A small sound classifier, trained from scratch.
Training: soap at rate 0.0031, held-out accuracy 99%.
Data: 78125 training examples, 149.9 epochs.
Rows from block 9 of a small sound classifier, named by matrix and row number. Rows with one number belong to one neuron. Each number is 128 + 24 x the weight over its row's rms, rounded and kept within 0 to 255. All counts start at 0. Numbers have three digits each. After the name is the row's rms in percent of the matrix's.
After each neuron's rows are labels from the 100 clips, of 14848, where the neuron reaches its highest value: "strongest on" is what is common among them. Only what is clearly more common there than usual is listed. The data: notes from a synthesiser with random patches.
# fc1: MLP up (model.blocks.9.mlp.fc1.weight, 480x160), inputs 120-159
# fc2: MLP down (model.blocks.9.mlp.fc2.weight, 160x480, transposed), outputs 120-159

fc1.99 085:152109084158150152107124097121145123139120092089099139108128128125115105146124155129168092149136122087104124165138136088
fc2.99 101:134149146130147169122127124129136094096113131125093135130107156125109129169115152142123138134130082103104060140087076135
strongest on: pitch class: C#

fc1.321 082:105115135137129163107123086121160129154117143171125087144114124171130127171116110155092133131102111103151117116109157116
fc2.321 082:130110087113116119166158172122119093090118125149112143115095120101138128139173123163135140104100204089145139092117120137
strongest on: hard sync; pitch class: G; pitch class: C

fc1.120 107:149114144144145126122124149122144159137135117165113119171096135144108127134105092129113134116132113141086079151133155122
fc2.120 092:163117148118165123139145169129103160129124098112109187116140093145107130148175154149120122080123091138167124118123114098
strongest on: pitch class: B; triangle

fc1.98 093:070185183151130108111148154110125084122151115124160106127130101170163123174072081143147097109130151151109098106134119116
fc2.98 106:107141118127122116137140140131144136086153170101158130131135082139150151105112153141145174135119175125131146048145182132
strongest on: low-pass; inharmonic FM; pitch class: C

fc1.265 095:147129101083156148117130137112116134082130126094136133120112120123132151135151119121117130151129122138130135092081126131
fc2.265 095:121164139143116159157098109130096136113100148105136140147126157136123141105151131117158100160154177111128109111105123155
strongest on: bass register; pitch class: D#; detuned saws

fc1.48 103:129100109119104110120130134137151157141134129107086081099113085145133144116099147141105141118142128097090134138168104091
fc2.48 112:104103099121120110148115127122145104117162144146136110107111139140157142156163096118133150097116130118086116137121104146
strongest on: pitch class: C; hard sync

fc1.369 096:126115134109089116122152118150127125145128127149134081122158148162115156156144117124114109112135123167144123146121111098
fc2.369 106:122122147108133139118149105185129140154146157122135141106142134130124133106091104118137162118129127112089107135158145135
strongest on: pitch class: D; inharmonic FM

fc1.242 112:153129125127172153194127100133116151071148089081165147133109104126131140086152141104136119160156160164095122173144170121
fc2.242 109:164109087114133156143106131121136093110109167116122108126139145109128121133093100162104122081106120096129086118130147121
strongest on: pitch class: G

fc1.336 092:111111160139166127126167164073105120090152110127124144172131124151141141154121108127144148138179141138152174146084118075
fc2.336 098:152151142137130140118104119137130149191155129128133130112103151164089149110085125147132137100131136100122174120141132159
strongest on: pitch class: D#; bass register

fc1.155 106:112099149179140109133173121120127149175110133100119096146157111099145099134119156095136067127166115145110132123123121134
fc2.155 116:135113070134112097134100108113123099144122102157095067136147055165136152128130136144130153115120176101136085147138101114
strongest on: pitch class: E

fc1.426 116:156099121136085118140156093085141105127116102145135100089141149142128132138116093108104119119124152161086133128133130127
fc2.426 122:142118159091130147100159159143131152134149085139130165096113129142113172139107115091148123118100121156098150117112149170
strongest on: envelope: pluck; inharmonic FM; pitch class: C

fc1.287 114:106135086150152146122109126144114160111117153164098160100121105108216140101139126185156127127127175155133121109121124106
fc2.287 105:133144115072125168084112151122087134145171090102111090114132107152118101124145112103160130126115104118158136129154134134
strongest on: pitch class: F#; inharmonic FM

fc1.385 082:092123137085130129130128132132142094115121153092115157166117140142112148183139124118122166157170117127144122157121133130
fc2.385 095:128105165132111124071114154094143172105148093157134144140129106114153146156089121128157137142083127139119142072118150150
strongest on: low-pass; noise

fc1.386 082:112079107136161141157166144107167160145105085182141125130132107145151129172121101139146160139130124160110127106148104074
fc2.386 094:153138145134130114126135117143165159157154150085115108127149154142116124117109125090123112074084099180141116118073112142
strongest on: pitch class: G; pitch class: F#

fc1.452 089:145136111167125161139150105158099110109115097113114131135118128159181126170121116144130118122122110169134143130165149181
fc2.452 102:134104075128107147151090112103130137115132099175144111121124170116133146098130122114149110176152077150130146139150106159
strongest on: filter: low-pass; noise; inharmonic FM

fc1.9 097:134134133090096116136073105119126144170099102085125123156129121101124105142134153133069134184128151118129158149112143124
fc2.9 090:099141134121089134119159157140110102125114140180172138157084107088143142128113154136141125143091124134167159137119105114
strongest on: glide; pitch class: D

fc1.315 112:130086136144128119116137121074094128109157151078127081076133101129192102134146118119129123142155120135119093110119132117
fc2.315 087:136117113085099138115144145122117112120141099125142127124092079138113172094152142034132132093138094139153099085066111139
strongest on: pitch class: D#; glide

fc1.166 097:135100147121126154120117096100134090133084172154122106116127125155102129078134148114133129119108118152142147147066128131
fc2.166 101:142130120146093140112144119151146142173118107106115113100148114123130099166137164117097178122142092109097201152109105113
strongest on: glide

fc1.119 100:130133136139112115114149132125126120107079118135146147136135152127146110157137095140126089152141126152134169138119131120
fc2.119 103:142135113123112130153108129141112134151142110138113100126094141155096143108180155114154136155138128184098155196126132153
strongest on: noise; inharmonic FM

fc1.445 095:114125093143147151145140120080090153171170162130135112129135128124137114140124170162140128135126153163095154152143136187
fc2.445 112:082125105117142130165138159161161166136124139176107111111151140107108109094160132153096166131080091163080138119112098143
strongest on: low-pass; bass register; noise

fc1.432 093:123116156127103134126109158184095142128113132099141111103102100113135174109137103125181119128137117093153151139130116120
fc2.432 100:132111083153090150127086159171136126167118102114143100129120125154135122134118152129154147135156124073156096118150142101
strongest on: pluck; text has "register"; inharmonic FM

fc1.149 119:090145122137199101124135143156102164124130139117100146136131142108141120115140148110129170153119127112154161120174121115
fc2.149 119:109102098134125116168136128156107179147136138092121116109105134130113124114155159126085105160092138115160153103127123150
strongest on: pitch class: C#; hard sync

fc1.299 106:087127118126118195099133129107133114162154139103145123164147113143138062159108108135144155117117113108127128133149148159
fc2.299 102:134107118114150130134163145079120172096109121164123136134141113123145146133090109143156136140133148137133113149132147121
strongest on: pitch class: G; glide; saw

fc1.271 105:098167184176118101154078106117138092126077138113123169127088087138080158125139117088112163104103131139088121167175141138
fc2.271 094:133146109120116159097139089119120114154133135122115085149156145134134135150132145166103130128106140096097103088129132131
strongest on: filter: low-pass; noise

fc1.173 109:118098144185125148153147132147137143128082119092138085152105109117137127131105127129114119063163170149123158116169134143
fc2.173 115:101128123148137156133119170161120138116142100120108123114096146124154100138169164151158102121155114130106121160115139126
strongest on: pluck; noise

fc1.157 105:101127097117171113122102150131152143148141107155097075147133147131147120120183086173103120095140084135155116145153143135
fc2.157 099:125147121114132096129117099146140084158133117094120122097124083124152146140146149187125122103138100134116133174123147151
strongest on: bass register; pitch class: D

fc1.313 087:106163162112115148119116102110140098148113151109105149177117134152100138083089129142157126125168137106114165126143139091
fc2.313 102:151110076171125085119107119087111105098130125132140157120103131147147130141148115123183146148144117123132139142132155171
strongest on: noise; low-pass

fc1.286 097:112114143133090108125095153131095106110155190093149161166118174126126177124124136130117088164147127132120135101148092118
fc2.286 088:166112129106093170113130098066141134151130125120162141115144119147114162075152133152102137100151161108139103152155092119
strongest on: pitch class: D; triangle

fc1.130 097:094166130153132149111112110155135143157116104152147143114136123136103157118162128142139107169161082144122112131134107089
fc2.130 092:074139145113135101096088135144152119107142099117109142098113104123122145137108155121145095109140120148140143161130124084
strongest on: bass register; inharmonic FM

fc1.433 080:110092117169125139099115175147133135094109130107152128119138144119098131115146078096115102158156146148090139137118108089
fc2.433 098:137137149169138128093138176125129165116127162107143106120144111082106112162117111154112174129092124132110175147094169116
strongest on: inharmonic FM; bass register

fc1.381 103:104089174122138108134119124166128075146085100129166094164120128104130154145113122150120101086072136100147127151118129161
fc2.381 102:106094113120114149158164204142130118140117122123139145106121140116146127160088159154135094108148122154157114115138105142
strongest on: text has "register"; inharmonic FM; pitch class: C

fc1.334 115:120128098166133119142114131166095118115100116088147157166122156116120129148125122086140099139122076113146104106102140109
fc2.334 108:138155126114137119129108113152148131135123160093139145157118144129134143153085125151129076121137144140157146098177110114
strongest on: low-pass; noise

fc1.78 124:101143151112160121116130136164151175114121167162121141126150130133142156116115122111120158143090153139128107105112134122
fc2.78 120:113095065148089128090125128125121096112159115153132101109116147121133156159145153162107128177093113118130117133119154124
strongest on: pitch class: F; bass register; inharmonic FM

fc1.30 102:112150132094136118110135119095142126105145112108113173135140144090108132120138109137157082122174099162133125132129140177
fc2.30 100:152152106168124116107177131107136151107094121092086167150119155123116131093107178111167158136148137075135125112127102115
strongest on: inharmonic FM; harmonic FM

fc1.25 110:140071147133143160122144124128129113109147136083152155112080135109150134146143119089158146112115196127126101152157144145
fc2.25 098:114125069162109107131110150143090150154106095109103115112127116144128116082131155103147169091119107083130093126113113117
strongest on: pitch class: B

fc1.33 087:126132107116143105170108153118136099135147135068110130129117134112118151152158113115109123170094153150076106196130096171
fc2.33 082:120106159146156117142113080151163140155114088153126146151123125134119170106092158148106147136119130138147183154095107149
strongest on: pitch class: D

fc1.277 104:117120100139108099122141114154137129106117100157117138114139152132135144132086092127155065112116124161116127143135124102
fc2.277 104:134084144146110108093130139121143144063145144142148145118140104138153118144191139124129124081159121122162104118140137115
strongest on: pitch class: D#; hard sync

fc1.294 091:094099118160147137108143163115125136153170118166161147125124095110099148153114175120174089126123094149121132141126123099
fc2.294 095:136149139148124123170117081108111177149110102134084094131163120151120124099157125126106148084105161153104116136106163157
strongest on: pitch class: G

fc1.224 087:138126193109124078195104098136141140116144103120126112152133166093124141133147134160129101122150099136103109098119089124
fc2.224 087:106120083131111105121112090099111167132112135126122100114149104122108133113124125114099137157151161127179142153138129163
strongest on: pitch class: D; glide

fc1.199 108:120107137103195169137088130090186158134134120084136138142095118149147108144131101124171122145076165069119140084124120115
fc2.199 100:142162153128087107127089098097097123137114142130141155092103106112097134113125109101127132131116073146141139126128086140
strongest on: text has "register"; pitch class: A#; hard sync

fc1.8 103:124101149087177139161127121090160170127137174158066096097137185093083146139125123134097142122146138093110150089107131155
fc2.8 095:124104144153156075127136123163124116158111079121151137139118084176163133160145182140132151145156124125152113067166120145
strongest on: pitch class: A#

fc1.49 118:110121170104131176106142138152126134099127166122142108118175119107102143156102138124111132173146107143094150150109112098
fc2.49 125:156122128188132138137101112139158151140082081086132126126160155127116132116130140137173154067118158148158137121143164147
strongest on: pitch class: G#; hard sync; pitch class: C

fc1.83 103:107134127115142110139113168119150111134130153107115107153102170160128111144139119146120176176136142122129120114157144129
fc2.83 100:124103118146135115115133155081102148110159100105163144133165132154130146137147110121079122101124102128117138143113149128
strongest on: pitch class: G#; glide

fc1.349 108:110119136144152103157071116135156111145133135137133121141149143166135127143129162106111093149146109161118112115101123094
fc2.349 117:113102125132090106168114145134160094147119135132097119116134154099110137167151163132140135121138103175158137115128100127
strongest on: noise; low-pass

fc1.371 104:140180151142122114103105130153111132134111109124145102122128110121142151154120081159126098150114136152115144142111123125
fc2.371 086:121100155128130138118110109085150117113122105131127115093121075125110151108113132135165119102114108127113119119093128157
strongest on: hard sync; inharmonic FM

fc1.396 108:123105108139120115075079170179122122152120151136108133144097134158158120091139112103160073135103105161136149150134124129
fc2.396 089:111156169158141108161169108123148163158162136142130148116111117122149125139127117107130131148147125108105146096104144178
strongest on: text has "register"; inharmonic FM; pitch class: C

fc1.305 119:111112115099131116151152086136168129133149133128106139136113146107180093145104149130113162126130058128106152126143156104
fc2.305 098:158117141094121090112113134098135142150170114121161130118153102111099119097122131134127033089153112119145108113102085117
strongest on: pitch class: D#; inharmonic FM

fc1.172 094:150146132139160120117114155181122182104144159121153152126099123146100140161099150146108144141110112135106124140104101119
fc2.172 086:108107107113112176082099113092146124161127133139154138158132141139118147110143196117139134169154140096161149142127159099
strongest on: glide; pitch class: C

fc1.367 110:107082129101099129131137100155104134123124150186147076149121143166117142133114106114130165138162109162146106127118110110
fc2.367 080:104150133099121120112116148116152086158073088174115120109156148121144126117123114102144103148102141146105112142153147171
strongest on: pitch class: D; inharmonic FM

fc1.407 119:117093139130107066108110102087161157117164104152120124121149172089131095140085138109111141190112114137140093113109138110
fc2.407 114:112102111132129174108076109103140090117142151131147139147126072162110105156104132153157184135117086157092118142156139123
strongest on: hard sync

fc1.133 105:109115145153164100089087165118108124140123096111109161137096094107091145168124085109119113174113111127142140115178157111
fc2.133 099:120127152081161118107133128120147113088120117102118110153109129056115125141103119129096144129108106106124142118187166107
strongest on: pitch class: B

fc1.437 080:125089165143140107117141127148117153090148169130131125135120167140079126111125120088123149109128097197141113088150161115
fc2.437 087:111141161133099137116109100142148120135144158113118117165164148094157104117095174116163139147125104107164113109117146121
strongest on: low-pass; noise; oscillator: inharmonic FM

fc1.12 104:086134160126115165142145126165127137179129140117153135136082158176125092104133127165148139119121193138118121126095168093
fc2.12 107:120083140160101132130117186119148115170166106127107133149170118122124202158103147145111155099119115123127163125103085082
strongest on: pitch class: A; bass register

fc1.347 099:077124114105126128126101109122106129149097153100088074138164109143139103134120120158131112126132158095132126145149116132
fc2.347 096:156153107104102135141140117118109090098107136127175120179129125156136102098117118123103106108106128099088097149131140096
strongest on: pitch class: D

fc1.449 100:104124150163127132094073200128142138126085131129146139156122149135090177167120103096088113115130140161140149143102109137
fc2.449 110:161119101123119125186136129120127161136151175086111138172088167158123112128108149145120132149109122142159126135171148090
strongest on: text has "register"; inharmonic FM; pitch class: E

fc1.182 099:080081149120140130113127123122095120132065140127124104104169158142110119099157134086063117162129110152143163115131131115
fc2.182 099:135118145158131119151143131130119127109149145113120130127141122093145137110104130152154140139133206132147152116098096167
strongest on: noise; drive

fc1.255 099:098173145091151139131092137129127095118137146117124144134117131142112155132134086114128136116115157152101116129178145119
fc2.255 093:108129141171126138122108176128137139134109111170136147137113101131160125123125108110128184158133101125187095121165098116
strongest on: glide; pitch class: B

fc1.461 091:094124149099144126103104106114143125113092138078132138167098120119134144124145143088165109131159139131107100147115132136
fc2.461 086:138117101197148132123137116152118158119178136159173105142137153146137118141115116072136145159152154122138131185180145114
strongest on: drive

fc1.34 077:125147147114116093203137146098100127100133151147123092123112093124121134116148162140129116125069169132117140157084139143
fc2.34 085:172131154098096132122146110119119147115116102129125133119116119137143109135158116103131158148136086166105129089127060145
strongest on: bass register

fc1.187 107:143167163106143146127151133151119151123080135115144166133145148142150115174156080123146125170129122093103137152171139130
fc2.187 099:145156125135093127158154135160135127150107158153109132148131117145114177101123083157142115142104163139111126158123097143
strongest on: pitch class: F; inharmonic FM

fc1.420 091:148132166133128131129097162139151123126109152126127124177118139113147141132111140109173109148121110145110119138158102124
fc2.420 089:143133129100130145098143139153110130087131148130109130135103118120112114123088143097115126156140133113161104121094107156
strongest on: pitch class: C; hard sync; glide

fc1.124 109:105146105135135108096078173146086140155164119099164154169121117147153129100110131131089128161124132133163121096142116107
fc2.124 116:181101145184150100112131091106091130131132135165150142114123164137130152150134113109167112082123139145141158102142152120
strongest on: pitch class: A

fc1.16 111:110136122166127117141112098107140152171100138176081102143144145132134102179137103114129103095101151154159156150100137103
fc2.16 115:119169126129103161175137172075121189150165133123147130142154147133157149136162116102121127102072120109105141142106149133
strongest on: pitch class: F; glide

fc1.244 093:064124169106166093107149147150121099126146139125155146085141112125126138104127143119092106122124176130138127115095139146
fc2.244 101:075190132113124138160151099177115119089106135142111097130091141128130138149106103134145121133094137163142164119127115142
strongest on: drive; pitch class: A

fc1.447 106:134169095122167162084118132071143144152152142108151123154116141104156128138158164118132076179112182142158146120140112119
fc2.447 109:166137157121116114146095155152127166115110135151135129164151134122133169129091147135107162120082117103123121123101166098
strongest on: drive; noise

fc1.245 103:118149123094125138096141135135160117142123101127115133127121122138148077092098110141135147146160091143098157099171144135
fc2.245 101:136115126145081115100145109071125107123118155140114116109106079139121130118119099135120153120088128141118160128146155117
strongest on: pitch class: D#; glide

fc1.335 122:113125130165117131086096116100103068124132154170108133143090144117129108152122092113118142169164121131133155150134135132
fc2.335 127:156128094107122127139104164193181114166126124128109145135129126151137138132101098117144170136132155155112138126110076117
strongest on: pitch class: F#; glide; hard sync

fc1.142 105:177086101142110169126125126142115137082107116119140105118101105130092109123097090137150106134205128129089149144105135165
fc2.142 094:096141109085115128138141116119111120134136136110158131143153165139096135123094118115112136131156133113151088084129147099
strongest on: pitch class: A#; glide; saw

fc1.213 109:166088166119150127122162166103083136144118151167163160120109150087182089136178146106106126174137067121111141138118134169
fc2.213 104:112129084135155122119106136081084111118123112104118096145135090172149106120165104116111123116162180140170150091144092117
strongest on: pitch class: D#

fc1.282 112:152098113121134165140118118156112143129105141151144140094148142161110185104137117079122161159148124139051111131119119168
fc2.282 093:153112122078089126131120132107110144130136150140121162082175128140133148130138110138135124107104163112111161056128148136
strongest on: pitch class: G; hard sync; pitch class: A#

fc1.66 087:130098145148139135112113135166113119128115137149120158119138104144105136126172125119134093165117161107135092118174156119
fc2.66 085:131079148090132140114130110130095141109095093117107149123122161098140110080145100103125141107122095107101103142126132122
strongest on: pitch class: F#; hard sync

fc1.453 108:126123101105144094148154141153098159177095121124145149155116125116135104135122102162136109140133121135132130145103126119
fc2.453 110:115148139133159129142106112115115120142150116183083117189123109099103103149108136095159107112142111070114101171090159143
strongest on: pitch class: C#; text has "register"; hard sync

fc1.344 086:152105132133133103098130121145125135129126141144120153142139097114140138107145089110119129117198146138123130151097133069
fc2.344 089:131100126102118101114115127094074085109154101121165128123170142090083162103135148191136149082119116117138124148096131143
strongest on: glide; pitch class: F

fc1.469 085:120129152161163179158112130145141162138139117095124137141161157121076091125157165096139137137152095099098172113168105152
fc2.469 079:155159087108113194103157142168152097137143138116178119170110104089140160116105130136141135111090139149147070125145146132
strongest on: pitch class: A#; glide

fc1.220 115:091161152136102141135080096124159169119126078142144111108105114127115145163124089130164153132139113155133143131134105144
fc2.220 117:150077114121127134142144134149160151119109140107166113124103139094115134125132105120130108095129087147089107114127129098
strongest on: bass register; inharmonic FM

fc1.436 121:133119146089123149111137124119153154139169075139083076127104120143140109132124134094128165151115164151141105139074159124
fc2.436 115:163140131167088137150129152105100148167087109139130118105140153154130133104174114118146080130142122175102101098134141163
strongest on: pluck; inharmonic FM

fc1.391 084:111108128081166160129162111145118131129101078123121121121098160175120085130149090146118124098105125081083133103113130129
fc2.391 091:116139086103143130109123097108145190179147155135139143142126116124112073162141140108139143120102103130166165110114084164
strongest on: glide; pitch class: A

fc1.161 089:115124100127142198137157106164118121118115145088121111107135101091118107159119113142124128165152131111132132161122157132
fc2.161 085:130133081111144124096146150174126095121132130143118156100168111139127083074086206111161108087116113151103138138127112122
strongest on: pitch class: G; glide; hard sync

fc1.225 104:138091112193168098131155125142124148168124156104153140125109147126139117157090136132182121120131158108093097096131138131
fc2.225 093:124107130155141108163156110158118148110092109116181136121110141132097115130102143144129137107142126120169096130136106087
strongest on: pitch class: E

fc1.131 121:105132086135144142143149126125145124131098094126121130132124143129114124163149153151102094143124096200101094111131156130
fc2.131 115:122086117119141121105150140121127142113147152101119119093144118121155140093103140127106099131127108137153126130061094140
strongest on: pitch class: D